Weights of a small contrastive audio-text model.
Model: 10.5M parameters, log mel input, encoder arch mobilenet_v2, encoder norm batchnorm, encoder activation silu, encoder widths [192, 240, 296], text encoder width 256, text encoder layers 8, text encoder norm rmsnorm, text encoder activation relu.
Training: normuon at rate 0.026, 3400 steps.
Data: trained on phrases spoken by 400 fixed synthetic voices, 22.3 epochs.
Rows from block 5 of the text encoder of a small contrastive audio-text model, named by matrix and row number. Rows with one number belong to one neuron. Each number is 500 + 40 x the weight over its row's rms, rounded and kept within 0 to 999. All counts start at 0. Numbers have three digits each.
After each neuron's rows are labels from the 100 texts, of 14848, where the neuron reaches its highest value: "fires on" is the input token at the peak. Only what is clearly more common there than usual is listed. The data: phrases spoken by 400 fixed synthetic voices. In brackets: how many of the 100.
# fc1: MLP up (text_encoder.blocks.5.mlp.fc1.weight, 1024x256), inputs 0-255
# fc2: MLP down (text_encoder.blocks.5.mlp.fc2.weight, 256x1024, transposed), outputs 0-255

fc1.34:484438462439427483462494559460524444526516513427488468488501501529466539511520526418445549570519461524512497551474505460530516485519549552436503508534468462498547487527468460434514487560411441542528451591454516512488582452498443481517428526553517498537455535492546563442485506552527469536501474556418566565540497497376561487504463476473526498473525472481477449564519475470497518604495456533477483476554430540496465451499482498542527539474524587560517510451489480532545459472516557434479479484527413533491476451553535466465546499493463435468471494543515509468461586479544461438544434431558509543517482455535486503561523486507583561467483476485473486509540515567523525439433532489545508481490484475456509450534565456500511545467534501535516511511527520506447502515460483
fc2.34:552579507515478488531525477440445483456503507503446503570470557528550485466471462423416438424546515507524453527484479459521551486490449578504437480450432517573490435542509521531424483556497459479555429509433482494500515515478484508467503508520531520514495497482602487494480561496512460508535473519443518472484492462410603412490444486527530513471489523430514453518519494523456484491546424502479547478561518566468544490491541552626475482451494554516448492428476534489535526488571487421472469472500493557534524472514472476510447467537492436488494498525534522520501515492505514511533457473515531492514547541497498501518477507485525511346542494512529551491471552470582514517514511540532499466484483480523559473459537455476431556449531532523528555524610534416485524538474471
fires on: "her" (100)

fc1.31:480507484479434531546478541482535470474502513441523510516569536529469512542501477426401561487547460469515577474490504500536540477475471551488490536491505521394474405503534535474448550477532392445500483509501478457435568549507516463470423453474544462526506535400518516515496480504514465552466464507549517583538488463452538543517533489470488520443532446592596488437460530504466461469554491487522486499444443517471531521532490446478558476512492487499463490447514485500533428455531565466462513469538517503551512482560490461490455485495582500513497441512506516467524586507534486480456488434508441507493503510447425444478469499494527540464424451475561490534507535562480518456493513458504462512552494484549484508475455439469513509401461443597515489519403545450527527506568557
fc2.31:483527519554492463586502503443507461474440516480517505491542460491469530500529438427539543421461493463472551517499459546522534403474498567577520593528435523532477466561480466495481537490482451522547496503411462513446519492532551494491498522466551475514429523435536521492476512432471485590511439504474484462452559476447539558529482444474476462538480397496526463478486448503459550515579499515458502511475495449469543536554535426468484534509517541501459536504494568480479485523548486485480512464484444529562506491542438473558446445478572533521462495487514500465503565449544523552502463496522504489521522552539546518488489465507494550394463529519550520558521470563501551553490530501645516440467540512513511503450529441433497440481525449580551516534511460474445460463468521
fires on: "her" (62); "doctor" (20); "letter" (18)

fc1.58:471513456570503471636506524490506423446500556464573435526545469502503445463560491491501508429469511476474473599465487503524516551505532438526451401528528464467567544399488500493490485528488506429427506528493507521551551470516511494536503484550526485476508527503521607538420512448575442474593442542436459553535534544562463451468494483462484436527425495506512516475457503488551489530532477497520520508477482489573493444494488440468448558506441473566499494539532525502417477498428493488491506520497506459509504524499521471477475554476453438453527542501517531573456460420479488507433464477545516507501538519521460415436485511513512484512460485524473566557553570547485430483506470452481457539531438434520508463454474561453493534529495498547524530495474471485528516497453470
fc2.58:504505461518604456498488583504429493480540478503530487559488501504462460486512456417529541495512555474535455530498541558521561402500493498557544513540506415500456515471490521408455550482483512499428489513529526531477501511560591464477505469497555551489524483481540485516470528513470490555578482486512446521376519548410514505544477581517494504502421455444581570501571543446497535488461533530561514576436452517469539523513464434520492516506502516497500490517516494548503471444447471467459536562418454443505560501550506498508490551497546540496517492486517482443500486499553525565491529536552523437475557500546484537439530450524464486507524516532522490487524541584592496517469497447472517525494523488539462487433450514370534514481463481544506543524443502453455493489473552
fires on: "measure" (62); "picture" (37)

fc1.170:419605467521517499476553542470484524501522496465529481464482503478454473457445458544493478529455497484435444488522503537516470475488503495437492529490469479468511506453518571562482511543598530495541437534507553525474514483486559451532494452486499443534572431465437475515458450511524527429479540498472500483442507538447481478563597442517575519553508502527554565521456449516523499533535499545577539536506554466533500543477510508541530518571496498484508522501480465492474471521417431437479514441547493560543454575444530499496518462573513491498500519450481464485479488467534440512477479494499496545470502447456475596472562517537515506509507492510512486516463548446597422622512539470412482529476445531460530475423518514474535480519500465478493500486461415476501407446510396
fc2.170:532536561475488496563463498469520474552560459483560518551558479561539498455501503563444562547535529491517475516611507479551566507489442475498526507477507528504493462528523494471528539464482479424511566444523521480488499443557563404448462486483545474540565542558517506543466479526423541463500449497436445525500568530434489529594553471475573536588462457480478531519451419508489514504513541560469501489476571541523554554540460557519494578490513434491499511474555463433506501496517551546503503476479577515469557544466503516499543525517514475483487522473407507523507451534445409496512511473523477560536490445533475495485572532529487472485550491563609476426487433462516413565497552534537496489456455479511549493512485454449513485520433482500502493485463487499531447481508504
fires on: "measure" (48); "wheel" (26); "we" (24)

fc1.689:478554505463450532488466454456482509484480518499469541465469543508543507489553481493451482524533554519489479421423601493514477495544626494406515502516520488449460469550518422555535553476461463485518544528488552488552474519521504457456485401568491507509502520537513555451502470574547548494508425514545513543498525527476504448516506564491557469445474479478433465537473521514500494507369519524510523435491549493547512535504462486527545460491520462494500528437495411494483578466455469498505583493498519490530496547552458444467517447459477502496560523473627452521517580523474432488469531468524520434526394513480425492494491506540488578561472446526516558476477527503472480449488615453528479517477525514491509508552514504521517507476441476454519486539488547447479542505559495
fc2.689:476501513562478523491555572534492516540540494527503549484503435445577479450512552532533447511503510485488478505524572445529565486533515491547488551471494484502505488500528518496537455496505547417455459448485460438531520523550442438507523453629529487489536482547505637438471436568533553487491462497519501541526433459496555484472508479491543492410499516519456486572463533480495507559474515509459538493414571490566512489552502496511528474528514546474525557465569398516467484460476509515440484564477511462545490513528496485471550533498487405471530532485493515509514491476565423481498494491454434489523517397506538482538568537511486499567521483459537470487449485587508512499580481560488510545463459517483440549510514557499524487453483542458556434522512527461431510589503572
fires on: "good" (82); "round" (10); "is" (7)

fc1.38:388448443487509526500480393546537529504545483439527536475448530502451490463514465463475478460515527493531455447502449540461415517524566493478499498422508529449495476530529511500508530483458511444452456539497547496520499475488498480520593477378494521502583579485526512485489531451499467464505468517551475495597536499549496513491455495533515495527461461582478532532516594498486473542467421463475568542471538479525532489549527465503476534580505575521481462528507464438503515502534467453495453488466418470503496582501519515480485452452550478530481470477452458479600420526472534510514544477520504539558542422503495546470450435475507484499526491504552528562497529476521466477516438432491573439505475463499511423410534508441524443506487475561528501462602487463539541483480485
fc2.38:481392461538507538441485455555506515546494518478486513490471455511515471505455514511530485384505585516448516451483533442480530474487504547515486552446566489475462468453546484512472495568524487411472513470560489567466524493502515604469529522472544545484505558481470571484529509472533515475494465529493586496497486520502442561529459466536459479451563436420496490457517499529510510542568471531510502508534521415462460480511457446502556458514498482529472507583476502514536552499484547508557482532458459525559469488479514556520584542495525513490492556477411543503506523468539620503504505483580537522549506528426440593478494439523482470456469474480540468543490459493470452516521537416521533437422530512507520494535486455506476467510478417484567506422548436447427523520521462
fires on: "brother" (80); "green" (20)

fc1.488:419514422452491609539519512517499581501505448423474518501494581508429432499443497418511561592504550433484482539498467495516529539468462498435440489432459547527490468470472492542550536520471455502477370485494489455504482448547450524481490430464495491541583531487597458477498547486531478490464530514501450529547564384505496456493517479552514485474468500488481510549544507495471468507485453483466497493486525546459479452580537471496492439480488483553469496478494503443537559504442500451506462455458497413506549509488558540490476482446477538479454455608465545507537494463454510550505486506499424475526514476427508503413498481504498444504467453482495476519521519492581408511565461492494465490568552530509519546488540528434451467511448517518483523502519488473520487553521545
fc2.488:493509463594483497584502528562455548523461485419510491591495451507499550448521534502559507575453534482477541480522506421398534468504489525465506558491562456457600491458522455555501464512534544539495508481502491499459522533497499532548487485473488494460569495525452526506517524434524496476480451522493501517491581475481527528483552445486493534514507477444497482428511499444499515440502460604399497538477582478505528520552569456445591467498449502487439454522432481527503505499520469497469506531518443531522475524434570541539478479529491506474480490580512539444564442526491576517542440512485471506590572538456529597523510437510518427522462454520468540541472464520477475546527498462563418554477479536473500567547542488482503475493460525488504487458543512504539502563562489
fires on: "brother" (100)

fc1.381:553497545512588509490527512424522488505510541460569492494512493494536520507495462432513483445535485501496589536475492524556486423458547509468477521462457500565517435475491477496404572538544453486486482486517411502529568529504479533518426461437636553494471547432577522541544541577481461492502482512469488492466470461442447564491556456508377523463531534473506570554531492495471503480514520485497422448499419527513562476490551469428496472437451516510490453431526556517509459482460551501481515549524580450486499445489618494462454490477524483458529515489522476523454573456507528479496480433473562462457454526494449545485510516451502567449488431498473473487532519506557536548545436466478518486493471466515537502466506517458476491512484439494515440516467502464456497484545479
fc2.381:527538585487537499550511470510519514436522552430553495498461507543490539528482414492529520404454446476455584545444541586516493474512524523485492595501460504569531445469484512491452577445519480499483507507480469559469451436525498485492451511444526532537487499462620501449533475419453476505573445482433499423511529492436435496535520472459499489531483518533518484491531505540447574513501475498549466456474457564587481495467485440489532502488490522532525561419460607467476504475528514469539532505539502451488499388483542449537514407506566446492526509446490483545455602543535573426508538485495422476476501549508448515494476502550509532480472463468441517505488454508521525506477499480512510496512520539495570494506504453576473447506511509498529525502566549492488518498556481
fires on: "driver" (49); "learn" (38)

fc1.77:452553499523491483503491491460498466432528512502492440433456585554525545521519544471470464505492506494474470549477428460542559467570477503470521503556449461454467439481439461461489538555504445500535439523467472477486493495540457549492499525493542501549486542441551510352436469511467483539510497550509569517495506510405577495490487498546474551517508472476580414538566544468570523514564490476444534546474445462480515457553491475558546525516510504492558560416506519491520456523466472410470452477547457533527488491534506420506443429488507471530455512527523509424527544465508488426489477459576463492484577512523460497536499480461526542443436506548550465520535526543520558510510477500536532569479457497490546466502551483548471448413480500543478486485542505469405525470531545
fc2.77:519596538534455491553507496469479464457479497446460465503473584511507514505541495467505527441521486497497480509551479416542521472533450542492427514483443458531478422532517539474483570576494400493544473508517489482490547466452469524539485524520519473518524558487549535441463524439477485561558455493463519514490511479423649498496496481523494552513496546451540433464537546492449499536575485501468477541508441468470520421531521529568459512473492525494508503391456525475533470521532466432493482507529503541515499456554468430547469452514539392501479496534581557448525521466575478489515505433516517501552552581493570514490514494465527518396446493509529509498512530489552505507468517537580505470454497482510605469477576510522484497472497522463565538552547550432464519508511501
fires on: "her" (100)

fc1.754:518484447447508494514536441513495440505475452493456544497508461433518554457611434511495482566535522505506419497583549523454510509521590529499494456517457483459508508539433514573503529479448508546452498454500548487548518509502453452511471470504544496520549413546486591492444452509478496510526430518434531494529446467585402459498489545481525430443533471535517565540494487506518459516493574409514515457485574469600469520570565457449472550483466507536510500518470463469525471522519461460478469523531452501479465511552518522497461494490487547416471436502517458499444535508563524464457521455479516493509507491515615491549513487530398538449523581459478505506457461495470515458516484522531513489505449458494522445484486527495530461458523514472476461464595530409515503501433465
fc2.754:552483480512497485460478612475461400475489406503449539528505482517541511495637509444504548503575497482450490545527530427465490444504554556452500487521509487533467520504468520537488489551564489427462483538525553499542500538519520497478556519508452488514469462552478542493459423434520560513457492546547556514551387477464436410568470580463508492484501373475497516517562492537478553464480503497542455438456509486537489475485478508497416502456506516556490545491508487525520474453512440496552512492448442486415510484537461489510464518573463429495533499519482533428482531524499475472512539546457540481505485504454510454516505501553542506477556457511512474473519544451467503522566501508465489521422464486514503476487493487437515480524503484421507478533633475436473539531537542
fires on: "good" (66); "big" (34)

fc1.232:490505547523559543433508533509511528461591496467483468521481502466386443533488550446508465452493595531488456515463414521506407463522484468546518481505531483559523484497472543567499476517482474507498538487465553490499416391459484443492427459507449463453517543527549547459529472475487535493489450449448472497584543412470537567514508547560487455479518566543500520466469482539546541343488507473487502500474516443506553510454441458515489526530527499560516531571486488430540455525479573465510486501533455483469473456503505512501576506455527513520514523449514553493548439487469517520473459478506511495538511457485453550452454477558507480507555487477478460477462513418524409509443469448452536451468481546469460539562502467592539486444463516543507537470480475543487472509487501
fc2.232:546536483564547508487500502498464514551523534503462491474463453529452541516438526464562470463523498526466482501589496521454450493470579496465527524458545515537378565472401466492495455508448505483429541501535488496453487462573442522469547479559474538511543509462521569499524466494466509483480495482494618485497513556446469572518433458553494479502509498493532481530523507511538519488499444544494434495485582419515526529418509487465535561481543490506466506513468495502522559534551443522521505476475413475462458474566499591457541508518548501506469560483548518428548426579521515518529511488486502535514464524514530502533388551522532477506494486536464431512535492468491413625506523483512530458455560543490520536533496457522531486545462486480546436419435444531521552459481497
fires on: "brother" (53); "our" (26); "green" (20)

fc1.274:445546520532465543412398461491461550479485563441486505547485523464423610462487391524576478521580495491453539499570520441545492512498547536502504539519503479495460531502429448549527518507555491531494496485506520473496460508536511482559486520497543516467500437483518475466467541444503555519395485528482433549481398508498479486541531494523564474491515489463508485478514493557471502470449474477518475426531475538466501504537454577571526513500411536526412509606525520480500558443486482448528464516474506489453540414484509530474481460507455523439501499517513432501508513505449478472553562517549527432615495522512468518437514569381567512534486521489508497464490475457484507561537529497476482490494489524464514449561481511502488505541506467557415532505537541504492552490487536
fc2.274:471520508538503517504475540511429542453454454443530557492567447475518506388537494493467477501490469488471521582485459524508477508439476538510508487526497480420521497510550515538516458442509491539464464437598529513510513516518404425506453481517552496479567442542498533515489465428467500496488486477472495545491526436498493405504457498607484516492472447457523494475475507532455495461511478485442542529465452510535546569515474477441419518496461545520492583441491482469519598510536471497556444540533541461529539421433557505524473599501522455427485467505529516477467503473476537558546509561480538485478518484516510516534523481480530535518443414545479534476479561569467472539476543466539401558416470539460516445523506477520491514606536509502544416544471511492489529460504460
fires on: "go" (72); "boy" (28)

fc1.433:480463373559588493519470452496548531442485506537536484519480446533432472416474483470588531511520514505532528483527541501513428447552541456480425462490447489450435563536467522476534488406512496487451468513559469559571517489584508594464455483479482447447507493553508474510570524489499444539519496519477522516430462504493499529435572539519468510549533448564530494552524496448497462498469498477514471498450504568528497492481496452506478538488570452517544504526481510578486409488502519491542432543506489451486469509507472477417382518476523499490489515490516477519585446570467504486479489480563507497532521492474484524482496497515504409484535493429506546521524539512531529565470542481556462478447544584407548490504520477524533508459431513517469494525502417459481509467494571
fc2.433:540539467545568531436462474509559548527517483482564470504565521472435449537552513504526479470505525473519433551504514558516550524483521499468532488539527464436399546553560598520537476411537505604484396449503551544527569581495548536487425564484480501452514498483538481424463499582445461480531490475536524440402497436513457454448510548479468414529485524460530503463516440457530461510481482503520461434495535546541535497514429521517524496534514457463467510378448484552485473497512475544481548471464561476493561537464490481445471436491489526449494504475465494459574495559502464557515482514560453513598531520478536530530548467509495491537502475514499470465500513466478522519497467478506430477463512516491529472504523466537514559478436451508429502519482484537444482510499536
fires on: "driver" (97)

fc1.183:407484505437484495514476529429468436509503574453494477504499523502549511565513539459475474475540467512490450492519506474508480436544486489506473512459497455498503437509542454498521472507546444551543472548484485533511534475496476478440492512474593449495480487493544551491496521536511456514487497556481574501430438492431586498553449514540525564512529482463560494562466492562508521459527480446545522484548496548467480442499461462549539504461450509527517526406392516521488483503511478415534396464514511500517405487508493455482518416475494482474464531534560516476497502410600492461551451418621471506525487484483552558543563532478555604449506571507455495476481538497531463476483500462550523502482450407516500511504547462548499506475548494502490473595521480459469484528563497
fc2.183:496545608508503458482487456485442449459506507504448481522452561529543559470465435437522504426566477506459512586492503469589589478467493547544445505480472555516500500503535531496429468530498444527523536510480510515457489491494447526461459551465546516530484518491606495468480550445519457494510490528443539445489487480456581448500416496526508540517486533454543513525504518539461554486564440468522521549543487573484480472539514531597505528476543490499488497448481523473505525526542493435495504522519524542543549390551460446493474468547524395498517513525494535539445521495507513521539495432521491478536570556483554560565470521520495524369459517492525514477501522494617498496505492567553521446454483490506488469465555453491464490453524491480554550572572531431485509488466499
fires on: "her" (100)

fc1.24:538569497505528522558443504457441538496491442499537472472474526471463553501485449542451521427491501425486574462457537495499459485483493444536488528470477508509535515526559474503510538454465561453525420492519535524515515494536476485433518501528478532477456505486484526546447505510561551482585432476437485549398490539439438459486528522482558486487477547474478430484429535529522583404435426519493470426593546519490547506517501473442514500529518434520502556437506550506521475414500470507437518468526524458492505489495511518473443540423493482498559502523479516497525458539517557515476481546555447574530507521594423477483465508496523512497499457553585429464471500523477496477491479425457481459443468340532514470589476498504458524539502453512552531499493520489501489502515496
fc2.24:488483504522492523537472474436449491516493475545513500545455518485499472460499451490519501443452511423498499491465533551452419447506582553567496532563474517514516530418505493473528495478440536463522488541547496483513571496499470538412483459484524504456480553495474593457520551531519503474544458478425502528383460518429514485520444618550499521496557556543492509540507463518534565466510502517537532499490560520548479501506461417486529494480581567517561486503482472566515474408473447433490615460516497435582491472519504505453547528506477542525534544495501514430521453506534533515458497587482585488525458512541435529488443521564476526510461488549536492531547523590523478512595448410489501519435504473485489510529469579505485500529442460502506482503454461462492501500510524
fires on: "measure" (72); "village" (28)

fc1.578:542432519513613438556565538557449504501520479557500425517477477522511561495525447491502469517468533565435468499431483446448496503548573401420512440481548499497475391444467490512508427518463525549492484533515513481503539512523464447500458525545516543512567504511545502477496612507461496600438416463533445472475504417525528556539531526580470460514526496503476424522520480476525496404502498517508515502471416490517536500494528540544511477512551564491441470542507489533463527442459514553468490498472519453540471469412453514554429472492495529498555512432499497476464480524496510555553537509453515518476504421502512564427472480546543476503482518545517499480532420532488493495480446534559467483496523503463427459509525467575538464474486460543444471483526500503519517463479450
fc2.578:440510494571565467498612470463492548527498539521504492466481484467554525472486438493535483554469522534515535598502509442443483553537528401479580475486492531483439402531521513467516400464495516508388518543463479524510569501473486492455476471552450474496500567425569495505523553506490523496460501490478497494515523467505523508490487529485491542472552529536455511477531508503498497499436477562484521504424466563493552447449452539451503504525480502519443490613497529469514546478487506487446523511467522479535529542397539539476474457478505499543500473513427469399528497469410425568499534539474468482437477460479483556531560534505513498463502443485578547470456435510459463520464519552540417497540495565517490535508544484538422521467521486544523494472566463448458472520493431
fires on: "driver" (70); "ran" (30)

fc1.177:511565477532396613426494540469440484485468457505492530447431506547421528492522560545488547580567533498481527468500530502533558475545560534514534410450479451558461521540450453551475516546505532588421488548459556513538541472549422517479450537527577529577518473475486520472449460438515493537486547478489554432518507516426469530515495512527527516432538488434450515450462511535446516457474573542530496461490498491539448512480525511487568500464545459492533469487476425551543447474579525516488493462482508469488467545500503450521501482509479402507497471526485460523484547507423459482493487441495531440521495441483515523469568514541435497467509511409543492544501502533535469474467513505474453540452457501536518483545529461499498465617442480468483562533480501500533493484461499
fc2.177:460497461475503482491486529496505507544511455500541541487445493561554511468561537515498531528548528499456433508523476548492553515555540593475475504489474483510474469528513549545501525552564498513462517520521576489553479468571489481524477584474464493511534514569473486502459453434498528467511487511534477551601510489553544462494518587584540486398473480465478494559394543427447532507502461486473573480462485531574490537470431477526474556514485479427516483472562460521540521450547485466451447519534466540497440545527462476489479506518441523485445439499470427454514527485472395502539497448464517558480501393467514541486525505482560547530581482456512494504475510573473502565550449543521462552466474513457530457501563511516468535607491476472500466502506523481534384499540485
fires on: "go" (74); "girl" (26)

fc1.359:496425467503428542467487455488451555442444522546534442480499490412469512498495447496583473583574544506523532449500538510501474478517508555571458565478464523422489511485574441529471506545499469563394434473534492424443502454494476492497460489580452497508480469512475490564523511517459525520461489490490441519549512480505536524574546549501382479504462448492510520511488587443485482552455476463457492457512555577516500504526493548522509476486471459512493472438558435516581468437501488464527509462513512518502455437588473557524470518523492487477473486429458492548430496473515503472491507436504529522539493423476517556510474509455506572502526458515489499470446487501457526477543497479438495545495506491563475467450453478564467526490431483542558519498570449456512468441497388
fc2.359:452394446470571521467592480517474532468442408467571496502484505504459504512541525540480414559483524516467511492513550485462431497532553531567523463505503454466490453524545444574429439541509526496382415488531485497485461495540506511483504494463478466498450488524486515527525457437531497491456498505500497520586443508501499516506496536524485391490491448441480521536481511509469506437491505519494523452446508516551508582484439484533521462504431505498518583536537430440536483413554544420538400499540449496458421463558490542492473491568469507484470488516459592484443556495461485504506462494508530516473478486479503485557468470564486516492517475554525527408508466504506554548606470462506499459498482466513482455524487481561467506533543480531502413526563479487530512484545473
fires on: "good" (100)

fc1.650:510420487413543457413530553513496435471494549468564501518524481525554522486488570500536570557441439493452526480517491531488498505427494481561416515570459471517461540459507556479485447542506545580512441494477574457497487499493481460516502548521473495451442388538518536439476534462517518545387502462466496536517564470597500376580484514544486449442485486520507512507528515400479525477466426518536525517431468438581544534486498426576491526512524447516546583469481511462494546502503473541503492465507486562474472472515437523507505528502557450528466542483584522543517581490478473501518492540385439458492435520475512504524505487537522506496539454498481549530490507510492519482496471510459472469458515484493464491517534474526491472529483478513476487530568538468498490458447498
fc2.650:504533508461518515456489522585494497439468511484508557522484521444513487455567531506521470495542445495494531454473553535483537481494552470580525501527492506563504586546546566515545439451527494558537433493562513425492476526508488485545530484557522502480485412552457393526480489423520540499432434540483524532504489453495524394561520432497513471499500499530517482461475591505499541474531484439491597431547571456531576544563488501571485489475518561552504542447469447508499517466481481534458524547551497544498486447551509533536503520529526490447467508516438516556452534452484508438497471512464473421511483542522484501525529490615490526484485427559538545482464517480473519454539479473401544457502479516536487477520501490526507529453528470502509513502619510435529499427443455
fires on: "good" (85); "boat" (9)

fc1.671:447539507476541544441518510447475529495515477501481453502504495509516500487503510500541437539506559559489407414489492539494517513568535599475490445491472476594540509506388504451426585546463522490497510470527546489557452475498513496484426493464495580467550545488551557497476409484520466500505492472447492488513530469499480513456441504525524491454464446443502523514474558463453530557474471524493467475553527486610390494494467465509468516495492540521463502536553391611557505537496436516528408560498510451456467452542502464509452491484446464488488539497508438485505492486518523500517479412505529500519507453486540526517454492540479524477617474453475527478400560481422450462527485481477503476439490492460498459494482514608480468542458484524484525493550530461493527489491486
fc2.671:422482519513542521465511501542501479471476476501513492457467506538544468539572500458592441519512550572505467516469516522445493531566507583482489541474462456534520476447446526529470510544503498442463522535519515486551470512518537451499446584508447593489513517499468560506495431440452562488429562510545512547556470556462529517490465585538507493459467433417469530496509536449485518485520458561428493410486463478582451503486461474546449471492446498497526508499553454498545487508531395439557474538575489511462458433541528460471503531478429528538498546517531524443513549460545506483516555458518527500519509444463461506496504465557491545521585455475478464490429502553477551549614456470514501510501437479438538452512511526547485502565480489498486464530567561495443497498570501
fires on: "go" (92); "girl" (8)

fc1.569:483553597540508492588487489479519457535613473457539465454545441495513534473537447537540553511469484452512466445505569472473505505548472476468561469453529494555538470539436526535447486505588515484540491602522435562495517534544555415486443533474519482499456511450462505549509484482506418400578481475507545495443564513458434507469497521495520480432481440500472526478567561489469518434493522440482478511531527508594507561488578484498512498433502458471453436487530468534478562430489503476504515566527551470511515490463557588511450570531442556513523521539494504453446468459544482485555509504513491463466523546541524439428475525478559504519454521491454498488486440524476481425447493504524478471441504484460492449433513486490508560490459454484456540471547483519494464534497474
fc2.569:485469552533544501477441478506532466467539451524583509545499467582512458492522506579500573596460480445507546519480521480557526469531516524543469480453516521529501512462427544537456520464481492538520509649502505528467525539550581474515372493411498546502487496504483492554493514493526435455600467457447553495403528594441536497555493520489510531482512444467560510508519541537497505497519490482512512532513560552520508530446491455494500469448495458455478488507502484556506513463456456481439497491477480493530539502521508498460478544540568436549499530544510503478570495430554521516476506558491433472557476534486536464457488499534514457462454538435505462435411454454496485463519497471546468516542476520459449479496433536540528511556452451513470453447591529464473453552558465
fires on: "measure" (90)

fc1.176:512540461501517566481482470578527536546471554436503446502493475510526505483427443439501468462480564426483486467499532498489494489505489453541439495474453522601467596505553406554514502479510489512525525563498474440494519534525430515466525452534416468503475431503496509480543477474550509466474558488439423521503529471421489522505513483536503523424498516506473523551407534465498528494542499459499549462503533514554423510529452533496475461509538412509406482470457534566482530461476463520594544493510606429477447507611509477501435511443466449538494472504479500480520556497530461487467527452530542549499453510480483409557487542474493439503515415467500493527457485512457469533512473473441467475472441459482480443479521506524467520533477464440513509510535565434547567453456488
fc2.176:538442434501555502469554483551507568532390519489541504506502457482471498442501459503522524496468512413506449495421574512425511524545484522527518536501474435533470543518493456530485494485529545495521509489510506468505532508487454556492556506508438475551470448513521549504521477497518459522469514491463540509534530475499536512519557529489512470445496424499475527472445539459473506463566602462465511440458556498513497531537415494521546557525521509576512525447576444567480550483515423481539500481545515414450414491573463534463473493461499412462509466491500536475545515486516426484419490469522519552523480492450464525515517529520466518507512512520551513469416593566485499594537442458552533478454491437419502431550487533514478504539457533374495433515526561545477469477518475
fires on: "good" (39); "change" (19); "go" (19); "strange" (18)

fc1.455:511480450530467482479466429496450450498406444428456442479454453485428441418456523555513522529551510480440452537482513545533531469530510561499472542561543526490515521515516562513543442512491514544463465441482512573536438536595504506542495467467454511516514517398475513468448522501520504537464553448423490419512520403494586493451529458524519439476495551494506485486541533519468495442524587570551578546528592512585477528492539538523479513466439495547490520515521496544481491521529443454470541517508497538572532476494483417555400441457544488479472422544532531496525467508481497495508495540482450507462544489497524554494503479417513480595502502461478506497424520503507536526499478502539455460479472552540424514492482544446500525521486470515542507576483534514525531513486524
fc2.455:488385554515492504490491457498516506417496461475362455530532430524457431502481533482455512501423480470432470465514492512517532526472512497519452505556481458491457543490570486524491492500528412533518493535544513500457447540526409481578476564504555455522463482473514540494512521534469451520461405554492454454511428483520458504543515527535471440494506413455446503469518456480483521503441564559423526519553478531509490497540532495496362515458375445531482488526488507490493487486535475462500471520530519496518472513538493540513429442498533519491542518556619489476489421506545528479471574508545456495463498518427480490461502482508482441453543477509516488523465426501505522464529504471514537573503494500472555521507418504545511480525462522480552449555474540477448518540426497
fires on: "go" (43); "my" (29); "show" (7)

fc1.392:502459413501522513545552506532480534495560485510563518489449452550440464515468481427482522429538541489453499458436494526481476528547530452492459479483467521444433539549503497514535463410557476487438536482541409588533515543484506546495498491502500416488561577468436528498588509510470497510509428547422481433462491556462477459466529512537463525511499446503496539541513452513496474532549464566502516487460493560560476467510513476572536512391447505510516469525420513556435474463532503463529443506506488380498452518499488506468386504543480460497506514474520483557611496457513469535474452548509494524565462441463501519473498489561593407513498482506503492497471480480542520590517494428530507457454526542463509513551554520553531499481472532485480500515468500483479477458476514
fc2.392:515537468509551482513489517529585565525531529467589458527516526521465478530482535505533496516506575485494442538478551531494551518516522461438462520495522485394404512518493540557504508415523495545460478453536490500477582500458531513490401537490504470494561493468512455471548550564415497438542435462469525459497510460542444428479518545476484415451513512491541517492510419499502462547478489549510510396461546510531539492514487496533518503549490496504508509413452480605456467429518455551523541446497602466477596485453500485447459498478523463493515503482449530456604502525442427526505467518481449493578539538510516540532540449468503465522478391523489522444489455449488505525509476513500433506474500555410530456525525528544511531433485510505491491471506508509470463543520525
fires on: "driver" (100)

fc1.522:503451506434446478522473508464520512433554497440499515506455473506439450471507497454511472499477575461445428486443489469527511516534546512467533465446505555455441459409449530444509494481495507479523495519514444576562483453463448504548511540542556556488522533548468513506509530597485409548407509468494499507478528417475493608483528483506469416507468487495524519463484513551519550493438463570502528484489473465517510502485443526513509460548618521421393511489551466464574535537442497504549587480540426449491510526457479414459491483507521505499484539468517489470531445513457525549518438528371474473552490482431475477549495537517530425432486519507509463483475498444534455528491494471414537459519489492526487524511511467521479463557522459478505516456534546540470523488524516
fc2.522:562526478564585511548496575592456529522556508535482590560465418542495600558389489530598467463523529527467464446446511501442479469459542536448516481376482499441487479528552486564481520483467499455522510467578472486477539411471450473519491450540501475531532476489480432505532514514480477472375463509422485472514525445461506544448504464497544504482554478560521504452505505459537481496502412571533508489515515481558478478464467468495582491505519490503487545463524536483538552483454466517569532535561506504446485529414527481460498477453554536547464487504501487459520471532513485546441459486475489570481455540446497468545474471485464453481501493450488558525520462467454436547499494502479549416498488510475487475575526476500507493436496483491529497468525505549438539502479503
fires on: "brother" (65); "repeat" (35)